A small image classifier, trained from scratch.
Data: trained on short English words printed on busy colour backdrops, 45211 training examples, 15.4 epochs.
Rows from block 7 of a small image classifier, named by matrix and row number. Rows with one number belong to one channel. Each number is 500 + 25 x the weight over its row's rms, rounded and kept within 0 to 999. All counts start at 0. Numbers have three digits each.
After each channel's rows are labels from the 100 images, of 14976, where the channel reaches its highest value: "strongest on" is what is common among them; "colour at peak" is the nearest of a few named colours to the mean colour under the peak. Only what is clearly more common there than usual is listed. The data: short English words printed on busy colour backdrops. In brackets: how many of the 100, against the usual share in percent.
# convs0: first 3x3 conv (model.blocks.7.convs.0.weight, 192x192x3x3, standardized in use, each kernel summed), inputs 96-191
# convs1: second 3x3 conv (model.blocks.7.convs.1.weight, 192x192x3x3, standardized in use, transposed, each kernel summed), outputs 96-191

convs0.36:509443477546522488488511480530475479468508530514490482534455562524490534479493501516521508493545505483507442515497529494516516513509546502514479500449539433494509514516499505509515496540517471472518488493529449471525443493491493512484506517499502524549480494498425506529521523486543536529
convs1.36:504502532544483512482449462475508498524491520488516538514526451459526507479447529523453524528547504477473493516517493547475504469459499484491549491472505505513518489503483483484488484457463507537481511495441479513466480531492481489498506516497508502470521475548523523478448472512522472452
strongest on: small letters (93 vs 33.5); the letter p (39 vs 13)
colour at peak: grey (42 vs 20.9)

convs0.139:500423529530534527532423504491532485506523515507499451506515491508492519535473526497487481470536493478501499480524513486474530517539521498483483482525510485507480514526475510467510451435538483537504519520485508550499512474513514498480535478503496494503457461439503502500529519502494484500
convs1.139:463511550465499515510492579451521498478518510530519460470465509478535471486498524503476471506480470452496519493494548477481512476475474463501484454484515518483513508513508496504509525519488500489462471504559481487560477524446504472492520451522470491502540518523501491521487504496536501498
strongest on: first letter capital (98 vs 33.5)
colour at peak: grey (42 vs 20.9)

convs0.84:523509465494442511546576503527495532488480549537506462493460470526489476505489468527482494524515493506521529467535514523545495526504484493507497485457483472507489520527451508507476498501505518478502503499496460541481482444498492508530469479538517549479511502510501517527544505465512560523
convs1.84:534478506480519532500478499508526513468502514510497518496530479467544488493504472481497544502478467459487518500501502467468498453497514512489545511515480496507496473479525491454508487481492513490526510482497522486462490496477509496557506507511527513476488468475525536488503486517508448468
strongest on: capitals (100 vs 33)
colour at peak: grey (44 vs 20.9)

convs0.101:490511493476500484485488526481542553492497488530533482513473493495507502510533537536492527515528525451481525511500508504486471459497528505519500469499532500482547501511499510525507507513515508510532474477509506507480499526495490519525483512523464524503462475483513466556488484474483446544
convs1.101:472551471507479535525488470512515509508452506511499450494504467475512478459496504531506524493485494473486504505517538502482478504533483502537487480495508479484502491503509479497501470511502507520457514491509487478522529471473517486516506553534530520567536523446493496520488497486512512498
strongest on: small letters (95 vs 33.5); the letter h (32 vs 12.6)
colour at peak: grey (45 vs 20.9)

convs0.169:498492509526491469540532478512551511468487515492527465513476514481512479476491515484490498499464509480524598477457568474484520465521484464481488491465493528521502511485470474466505488512489540529489492511504514485536458460497515496505487524502488516470497498516492491514474485471502519495
convs1.169:537477529462475480505500518498504527522524513527510492509459485527480519484524498514513463476531502508525538503490482531492536515471501536488520493437479459476460486444458463502481466527511503481499522523447520495529469544492509474516534515484490482520511440500452504467492507440451483433
strongest on: capitals (99 vs 33)
colour at peak: grey (45 vs 20.9)

convs0.56:524448528533510507500459507528503524501510518490462534426494512475534483508487536500502530497529528488496435474474511495480493456499509536484486497533516515469509518505524543496462495451469544586498502489489460510519506472523487492508528504500442522464517503490486475458508475518525492527
convs1.56:472434493484506487470516496519470542469498492509493523519513515483520507475483478486468487449499455502469507505490507461497548510472493517463502470467510488471503507539476476476499486550532507456515537482545463520501499499509507542521480538460515533484524534501513478510524507512499508469
strongest on: capitals (71 vs 33)
colour at peak: grey (42 vs 20.9)

convs0.107:507490482491468523567494480523503515526502542503472501515499531509487471503461475503487478499488509507518478479468522491448481464533501512474474455523557504470503504514481516504514505452493529528555515502509498469470481513490485484504483519498526520538540517456517498539494508504492523474
convs1.107:508519502489493550447553481484509480490486532537496535481514477504495516514504466514471482532486483534524501499475465516475511478539510479493460492527514499540511516509482530506524537518499444530493548483526472505501524447521467518438500508498500515460522537510540461482488516504554536516
strongest on: first letter capital (87 vs 33.5); the letter i (51 vs 22.9)
colour at peak: grey (44 vs 20.9)

convs0.44:538449471532496492521486455481495459509479478514559498529491523529507474534518462517496459485469521523505485472488510513461518477512519483513542516466492477486495550464489486473463546480451507515497492520517522497492501496488497451536466501529530520517504512504534504491482528474525503541
convs1.44:497538509516493513508489501452474489493518524487516510491477508518524464499461552522455465503534497539514486505498483486435467521518531518474520483495495503476500507519481472490477486522498552524513480534498482508493537481504454496545483501488544493495512529528495480509519496538505488505
strongest on: small letters (94 vs 33.5); the letter i (55 vs 22.9)
colour at peak: grey (46 vs 20.9)

convs0.138:532436531476476504530489513469510549498494501483514470473460558496470515515549528461484527458574531501461501465438507521482489508508490474499476508488494494499505495532503496493515468502529519548493525498526461527543451488481531504491472519500491480499515488498509496498501481489492490564
convs1.138:489516504525485471484446467518496528530513525489495480522494521513461503497501500462498556507483523529486473464513521477510522537542530470532492555517513534492504526535480526465503518520477518466490497480524482519531495519509540506513500507512513514552463553484507516485526493526501487481
strongest on: capitals (99 vs 33)
colour at peak: grey (48 vs 20.9)

convs0.147:483510455491470518544468471541473488481477532516512488488465472528498480519494497499530539489521522498446492515472505492486511511515450511563498520484538478496480461535534473414475464465506492535523529490543502516525444554481520500497485477494476481464486482533545520516527490521533556538
convs1.147:507450486492538504500482511521535546513524515483471447504490539537526523538534488452459473452507512509502500509480489538459481487517467479517458508492525499485476518486478516479537509521485494502495480440487522520487478493479469481473468474540471492521461514519509454514485488466535477523
strongest on: capitals (61 vs 33)
colour at peak: grey (42 vs 20.9)

convs0.42:516525527501517508496526488503468550480486503483483486506515497516542464515520514478480532525504485535465504531513506503559493474483531441495524492480527517509494473518499490471463503481498514508518475448476473478524505527504472470514484523505525492536497490499471517576478469485485459492
convs1.42:542537502507477504480494496511489504529505509512487488495514490506518495446459484516536498487494522510464462527508474496511504531478463531506441475552523510527526525515501546497524514483471520553521489507468471521523497490520527493490500508503522500451514540495507485490520486530497514529
strongest on: capitals (97 vs 33); the letter t (60 vs 23)
colour at peak: grey (44 vs 20.9)

convs0.26:471464511514509481495477506516532506527488519514461525487480539511487534480511484506510506473527538531525477524466483513535472496467518506498466565510495526488480475527509526477495532539481515501521485514508484485495498513492495483505497502540535482512450512498514482521522470471488504494
convs1.26:461472505489500500497472481469484495517510520519502461482490448497491501490500457503466514524480498499481533490445484508506544538508509497500516500456504504524470483473503505466509533514513455550487518494500463490534503508530508539495513485514529496512481505500548493523486521518473512504
strongest on: small letters (84 vs 33.5)
colour at peak: grey (42 vs 20.9)

convs0.27:514459494489493493521530513503488535510493503502504490502479502514432517490495508525515502538482524487460468447495522521523482516504493493481476501484484474486522500531543482440479471515530533522509549509532445536500493528527520480498488509514524489540458542506503498497495513500504539466
convs1.27:539486524500538505534509545519490481488490490484507487506477493487527545532487485497507526495528542520483492497468476489547543511505515471472436519517491511466495509488498498479482504497482528528505459474547499499469532484534506544518484502494529517470468475526484512579473522464525495488
strongest on: first letter capital (91 vs 33.5)
colour at peak: grey (43 vs 20.9)

convs0.8:539488519518505532502541504505470509502539449480526523510506528551515475482511509488512513511498473477470501487526443506477515467465549502514467487463500507510476520542545466481538484501509500487495510493472482493528489534523468485521482491530531494539533517495501507504484487500492495498
convs1.8:496475491475496498501480508494472505451509510518458503537467516484521486506466501472515519530530492487497488455530515526536526442477472468475530470518513464478473493496483519541533552497503519507474529518433516492505536506499473518463518483524493508524493464544497510520508520485509491528
strongest on: first letter capital (95 vs 33.5)
colour at peak: grey (46 vs 20.9)

convs0.91:521497480486483499464550532483506512477540489475529476507471551498530491506464515512509519515475534517502599485533485458474537559491546501481499460506496481517459495491466522460472502519494471527545554530491503547466521473477482499489553533503505517497531501524529488478490493507535432508
convs1.91:498473449547520480476475558544512519449466488544483495492480500492508450509455475504522497464500465478512496484504527544490514505506503473540511468553512496517474498491526513458497526510507477516465526486464528478498499487489518484503518480506481462514495507497536485511493518478499542497
strongest on: capitals (100 vs 33)
colour at peak: grey (52 vs 20.9)

convs0.102:472495511477457483534509486496464536521493515497484489467518535484488453516538510505500499537539518523510471497484547515471533477524526501500489495514522474502541495532481492530470494500518486476529516504519463489506480537523501550541465444509563525551512533514454466559496513449499505486
convs1.102:519508536504514514518529474574479487505490519522512510497477490491541510552530476491508490482520520555497467497446514477501520497500531511530526525470522524576536541513494530527529487467467501557468497496508471502462529485493444500494520477476497512467498504463501498580505550536501539546
strongest on: first letter capital (96 vs 33.5); the letter b (29 vs 10.9)
colour at peak: grey (49 vs 20.9)

convs0.17:522491492481505490515528546499518510507518496510553494494511523496490460476556483523472511503499503489456498502458493532500490566488554502546507501517481464527479495489495492516496526508524524519513546494523473484513494440503484483494488498495499490516532532484526536487467500528508488499
convs1.17:495479490475484507503472461509505495466500497492488542521532479460511525481508497518549475491470475513479466497475488486540509523521495453528494504506488514546470514522485498497511515520506535461522442536511514486494473529485511463484496542518491520456477452482469520511499491491473463494
strongest on: the letter o (64 vs 32.9)
colour at peak: grey (43 vs 20.9)

convs0.98:467541481495491546536514457551544529488490542516507499510480532503481526467491510508506495492453514487503526517471517487482506531443502461531496542527498509517463459538521523518499483510501477485500500553486483500491526456501473474510472502512475493509492513514496507479508466523527518486
convs1.98:494496499493509512504480493517527463534471482525538484508553488480530526498490474496527480526475497475463512506504541543516514490512474453459532485534497498545516515512456503514505474439450510495512477450496491494492497464501541539488464529546511519501448455483445509526545488453525464511
strongest on: capitals (100 vs 33)
colour at peak: grey (43 vs 20.9)

convs0.114:521515506534460498490517477509476494440483506535486476498490486467503477515523498502502514499515489467503481531520528475533522513535511539508516496474511510514455508500517529489506520514470534563490488536515488487527537517506492464532483503519481513506529520490468398528493481534515510537
convs1.114:461473485521510511490522510465523510488498480501520459468508511487454513490484490463495474491473517495494522492480498453436487497473466488485499517526524505502484482511539493470534486489494500516461468520528507523507511500515490500509476491494525520519504499497510519503504468509481527538
strongest on: first letter capital (100 vs 33.5)
colour at peak: grey (52 vs 20.9)

convs0.143:500502520511443512517475518485514465485550466484508495496494524550440475528517512484520467513501484509507455494455510526492521507475452529562483518489502530488465537533515470456496513533468513505492518515527459479519531516493484538498501503495526499483490537501490521509516493491523483534
convs1.143:510530484461497463474501462501505476494503499542481495494527542523483500518467508502469469550505490479554546504545524454484532462507516473523534546470525559501531517523548511499518501521477515491465490530511498467534492460567515513488514496468491454497496491526535493472498513484504494489
strongest on: first letter capital (97 vs 33.5)
colour at peak: grey (48 vs 20.9)

convs0.39:490480541549464523536547476501481481488489491537512525530514509528496555470481517492553498481510518530464468491444475510508480533505454485511514473496517493532498471536532527495524470535532550507525504562530501512504480499489504486507483521481508502491475529484506515537530515489540498484
convs1.39:513547527498486519491501496529495491467493494489473490481515484483490480506513449474520470511490482511471559513488523505561485511537508499555462502464500520458526515538499482516505484555476527512519521522486509511533481475516498502517486503497504501522451537485503498479506533527479540517
strongest on: the letter i (49 vs 22.9)
colour at peak: grey (47 vs 20.9)

convs0.77:508562497466566514532491531497455501451510532476503535492488514498535470506502536539459486501475505551465500502520450512457521455464465510537468498474507476485530513502523496472514543524512500489479521551535495518477537504494525517511556478495536487555486497486544505485497480507501457504
convs1.77:517475507525486526476524490512491459510502528537495504540533494517515521500532481508491488479491501513500556505538478501495473505474454484524481517519537497463520452501557523507541479504542463525473536519500552525496530496474489491491507531509483478489568516538474539517474532492529517531
strongest on: first letter capital (92 vs 33.5); the letter w (28 vs 9)
colour at peak: grey (42 vs 20.9)

convs0.92:474485500524446515518481530506510574493484479513557477491506588536506508512493448553508489490488509480529474520505504519495513495489557521520534467462481495502469478532535497515474498515486503505505495435541476508484492484522475539504496518479477466510497511493501490519462489473494524534
convs1.92:530528493529505461491494446521496493497496477477482481522490486494477493531523483532498473517454487535494488503504460550471514466549486472423478470526502505524511529520493505498533488497532507524515506502488527491511474482476447509486517478534473470481561525475523487506514531532516463510
strongest on: capitals (99 vs 33)
colour at peak: grey (45 vs 20.9)

convs0.58:499551499517409528493474476480504534516457472507553446514483483539511498479505472477490517513527499536534480541475472474519496512516507516456488494497515491468454490521503494490510522520471513495479483529483459465497503455525472510500548510513530504485465518491533512508498541513531519470
convs1.58:503486507527477473514512502469486476497504468501461514515530477466476497507475575551524463515495520474597476536529520510503505482501497533486509505529503505530491496491483524491508480509456473512513474471560486473526498503519489521450500485499480488543531513520509519505520449510536465552
strongest on: capitals (98 vs 33)
colour at peak: grey (47 vs 20.9)

convs0.70:494491503530455487484488504485490510527464490484507485520506481489537469482571543485519494535491479518487463487482521499502459496459485456503499483530544534485453487509520515479499504498566518478491496480505463505525530525476488520519495505503459485525491523473495527492477502505572503495
convs1.70:520531486458521507496520477513495501492497479464561495487500453474486541507518495470532522528498554529466440519480494489536565470479530469492485534471490507517525511529536529477534456511507546497559518539500507537499507528466499509491476476494482515477512531525506489477494507581471504508
strongest on: capitals (83 vs 33)
colour at peak: grey (45 vs 20.9)

convs0.174:492458518492477492497518491483504490529522499495560491529453532472483521526522477494496521507497495501511508475511514496532499546516506496484509506500524488521460502513484506496489513537518541511535498433503506472459531504522463480514537509485484514520483489531497497518557475508474438464
convs1.174:486543517464450531512489524514456521508489508498500493499459511504446484493476516545538498554510546518472523486521527551563538504518479565495505496479454507519487529480511502532493515501478495504483501503477480515549486559488465490493528516517511490520539479498483525498488544464505501468
strongest on: small letters (100 vs 33.5); the letter f (42 vs 8.5)
colour at peak: grey (43 vs 20.9)

convs0.33:542485503503505535517566492463524462537495521451513505514515471496476471510466495495496506507474493528471480473508518545479487532532429511511505510544509449500493539520516471460513500489480460483503477473480467537466476518498494483480498531530472512497502503461493507466501530487507497487
convs1.33:481522514516561505508505488484508476514512481485483568474510493507547495524510524487458489467524506505489529483532498515502502513524515492477487465525484484479471470481491486509464462493517466520435506470524507563470523453525494508498526501491505475552469487476490446485466482481505462478
strongest on: small letters (77 vs 33.5)
colour at peak: grey (44 vs 20.9)

convs0.13:494549522511530529488474519476459477469543503515511489503502450486530511508535522485501521495488522534463499487492529501467491492527512513482468468496514489500498528498531514506501544519491485507520532500522494498543504489510524448503476519493475494451519552503548478536528539466484527537
convs1.13:520491505472509515486519514504490507509472501499475494511487499489461494531513485535542531506489489494482516526525486533473496482525490520509481447506493528482510539472518503496475507449471482454528498537493504476461462471513508486537470436521453486509476535484481467513508538469502528541
strongest on: small letters (68 vs 33.5)
colour at peak: grey (42 vs 20.9)

convs0.89:462502516459465552508487523517519525522557472479545513532518528546488479539505489487489477497503555524498470502439489481477539536510514505508522537508495492507474486483518522462512471532485492504470543505466498488519511501530497487493526480487527479501494524496542462462553459506525504520
convs1.89:522475433500520472506491479515537465528500518502507512549513480514508497557475468545494499510499536488500505497479496497502501526529519513458510469492456516521548513482479482477487495461510493474534490511516480530462492509465504498454520491514495513513512517498510513488518495465525484524
strongest on: first letter capital (70 vs 33.5)
colour at peak: grey (46 vs 20.9)

convs0.137:474495529531511495534491506482481493522522460532498489515507492447535488555497482494504535517525508499577448492513485541509509533496475440478495479500494511515460540514538526466531501454496544490506456481509577503503471453511505488468479481499478495448497501495487523454498480472496499527
convs1.137:532512496495520491506506504509526487536529495513498505510477488493540519533513489532506508486519526515564519497493472471539499519504537505462491484468500494464513477486458481521459465523505495511497485489492477483509547559533501511448482526454482470456485506472440527518466493486524480526
strongest on: small letters (99 vs 33.5)
colour at peak: grey (50 vs 20.9)

convs0.16:524544508512475496554503546506515445488502507532508499490502487499485517466525472488507518516511519504442466496475479542520516545539510477553519522480490508502502508509509505491501499528513515489488501517501449504497484543515474537495517548527492484479478510523502491502513482498544423465
convs1.16:484519528482484529468447492526510497478504471521505510488514481506537479496482484490463464504478480471521503495487470521508488480509521536481508544495519477488491511511497513521485519521497543481501496495500524514503521533475520489488495482514477504448492441527528563416478505503520457487
strongest on: first letter capital (95 vs 33.5); the letter f (26 vs 8.5)
colour at peak: grey (50 vs 20.9)

convs0.86:515542495487507507478507538486527452493459541550533501550519510495508494502507522492530517526517471485451485540421510499464476475513499481519516495492512512499498518494521509522499536499518516455485475570489491453530465507532488530463486495500491479541511550509550506482530518532500468503
convs1.86:490468473520505493538473540509493490486485476514493498517512504491530478507497505527480485471503489471513502536503482543544453487470529511477448514507480488482505484488481502511499476509486500452526517524518548450472496495495499500513490514507501488504463463454476506486477454524482465455
strongest on: first letter capital (100 vs 33.5)
colour at peak: grey (43 vs 20.9)

convs0.85:486495491500525503467465516478505501494477473489568488539495500509479488492491493492468533510494535503497473478540522533487514522496521487520531532498500536514517479524523484499515557548494493505529475507487459524501511499501493544450511516497541479496469513498476429489493482483537473462
convs1.85:539514474484480502490484492465476482546526555498505527537482506519507513482506494486468470507496470483510525533507458492496514453449500512521520504532509512500490515514553528521507525457534511518513516529503553484514496471484495494542493485471483479500532500548552534489523532465522487490
strongest on: first letter capital (100 vs 33.5)
colour at peak: grey (43 vs 20.9)

convs0.34:531525474471515484503539506473482488503495503509481495491485457535500446485481524468475488512501463486490456469475506545505498473525515462532514538545515564516479498483534464479559489507491493487481490492528536477489582555515520536521509490501534493481490464468457494526504479456490527488
convs1.34:544474510470494474484478513494510525507494510484498513486541511465467499525478499503498495450542505504505487496468484510530489538504501522472545487521514509467485474480532489536502561529524452490493521507525524479491503458465505478510484500541500509538506514415524509470478480494443511477
strongest on: small letters (100 vs 33.5)
colour at peak: grey (58 vs 20.9)

convs0.53:514489495509509546525484474511499474492433503489528477542509565518505506567480461498507488510521534544500489490496528478487498523506519487502491471504510513505495538493488495497483549496512491462523503472482541497483518509517446509492505478490494485480535518527490506510462492531533461522
convs1.53:474485460506508480525529504453516512491533496454461494507457467468466458526519498514513514540550510476470504501484533497444457469507494511492517526481512533540490498504468509494492488478497485504493557487504520504488516548519458458503497465476468471496494447503457493447495487485535496504
strongest on: small letters (98 vs 33.5); the letter i (56 vs 22.9)
colour at peak: grey (52 vs 20.9)

convs0.11:559505506520524488500520527475514477456488486502561522468515541452497474477517505531512470504463528508541509467468475520488499498486536512489454539520503475516512525506506509510498484511538472533505515530488477514536469541487530499497497519495499497499501512487518482509494452508512516451
convs1.11:468539521544490507525498524543498517512496505478519459522470480527512461499525504540485472477505472429514512518522508501483528469493543506553528484512527504547545510483472469519486489532488482477534477520494496539510465524494493468463516480535488483478501469536509502474492447507486468509
strongest on: first letter capital (67 vs 33.5)
colour at peak: grey (43 vs 20.9)

convs0.49:528474532488512541504511476484493511496547509514501506505519503520533443526538491538505525467480575529503521482495481516533523548515563483507454457498505485482510571487503514499480499483491511524542527462500508489491467481499467500463501524506465491512495500504486490481484501482500452440
convs1.49:449469477505518505495519530449501475521502489511509484491498460483512493472528467539555512546501495501487518488443458499534503476485544485512492534469497500525495513514504509511504550512546483475452502496496508553494478510498533514446486468517501508527499514505518533491491545464445498547
strongest on: first letter capital (100 vs 33.5); the letter b (29 vs 10.9)
colour at peak: grey (48 vs 20.9)

convs0.164:521536475507486492503489462463474484467505460467528488535505519538493500527505514538474541506551473515452499468480484530492492507505490520496511506471551487485476477483510481502494492490505497494543468471504510483476497515489495535484504512507490536532519495491525473542526479529518547497
convs1.164:486534511464506532465522484450498441525475517514510529492474502488520529515474516503480497460489516481500498441499529535535503492525496508509510507492486496534520521532492473518514511490454504538547450532497482485485519472540460515506491529489518565459505505524513487474441502504530522518
strongest on: first letter capital (66 vs 33.5); the letter i (46 vs 22.9)
colour at peak: grey (43 vs 20.9)

convs0.135:512480514524492514547456506467536462495499511509530503449474495522512469500508474487483502502493521478482601501543493496512528473514536514468457484497501493495474508505524483533478504491480501530533527488489515500496532521489541497534493496500485466483500540498478437487468493522506423499
convs1.135:493519514499486480494503519499536515513516503513506453523516500495529530501483516467482512478478491502479546480530472523522487500498503470553473467498489472468522510516497509525515498498475479521484522527489458486466554524492523532509529527510506509520544514512543483499527503469533508496
strongest on: capitals (100 vs 33)
colour at peak: grey (46 vs 20.9)

convs0.113:507474534454516477487508504457537539497567519511513491497525537474489492452551487504501523498496512512531486506484488513471493465521513485523487506510526456505497491509469522463530490538531502504514531465468538490472502486553485519496476462518520439519529542487505505514477492495498493498
convs1.113:497461476485482504451451502485489487512464487476499510529476517512508497530501482481526512475522491471537508528474523479491531469524524507508470495537490516500481506522497508525467454460468491490495523513503578484479478496484486469545490485527483508532525511494522511505517531547500530478
strongest on: first letter capital (99 vs 33.5); the letter l (54 vs 22.7)
colour at peak: grey (43 vs 20.9)

convs0.153:491514518434513495504544483471540479501427531512532493475524493534544478514534508569545498459505501538548437497465496499489525529500475490522485479497494503495475457541510475468524482512546513493497440525521513496514497507520501542528483503495525489473520521492497501491495499524478522519
convs1.153:497530507534505490490481489445525538510487497513503501489515508491507491489447425525478510497486501441468530483515509502494516515496489482508464441511518515453497448493508516488487489523430507476525497488504439519529514494505498520532534502464489507542479499534521474479535461519470497524
strongest on: small letters (100 vs 33.5); the letter k (31 vs 11.9)
colour at peak: grey (48 vs 20.9)

convs0.63:500527502506504526479514504529497483496498529528452497484503464517533486460536469490543511516488488546508506531466523472478518451525478486516486507575501500463453502496488476505453511503495520510502543463512484454486457510481467505508489486545508516490525492479489549520500498507501492504
convs1.63:503515466505476492496526493501552517483502521485506487489522497466505491439524481519553506532486476471462496480454506522496486487544486509469490498485529520520552515486488496468483498486520533497506473482554472523507550467513514494528455512508490478471507509505501512518506546567456490518
strongest on: first letter capital (62 vs 33.5); the letter j (38 vs 1.6); the letter y (29 vs 6.2)
colour at peak: grey (43 vs 20.9)

convs0.117:523499553438472506529460527489474527490457499500541504525475533466524460508496463496512515515512506494511490467454451563512517496510475471488478493485515499486490474500512494484519570479519499511520544507515488497530518504526464515528517516517542482539490492516482523523502448508468498515
convs1.117:487527549549532515495494453555508487496495469492501510494470496525479482526509468487485534536531490547476463522493478471487513495529519525473516531502494495524542518498518477526477479507496495519481497503492490489518465519509517460506484512542462500482497517481499528525483475509494515462
strongest on: capitals (100 vs 33)
colour at peak: grey (46 vs 20.9)

convs0.88:504425498523516484490474481508491536488481518474498496535497550488476510508480448554501490508505511527464488556471537505472475492487489495503489524478507497551514489494509528511547484497530546469499486536535484579513452470496444544477540507498485472484444495484530495496468469507475451481
convs1.88:527492486495452509526522540493504516493512524525513536514498510485503581460485472505556547505533526496436496455504570507549472462543527494509493521473477484501475476508465515519449516513460515514525534496493531512464480571497467496490507523529512540490518477491448479453485481438493481461
strongest on: small letters (100 vs 33.5)
colour at peak: grey (43 vs 20.9)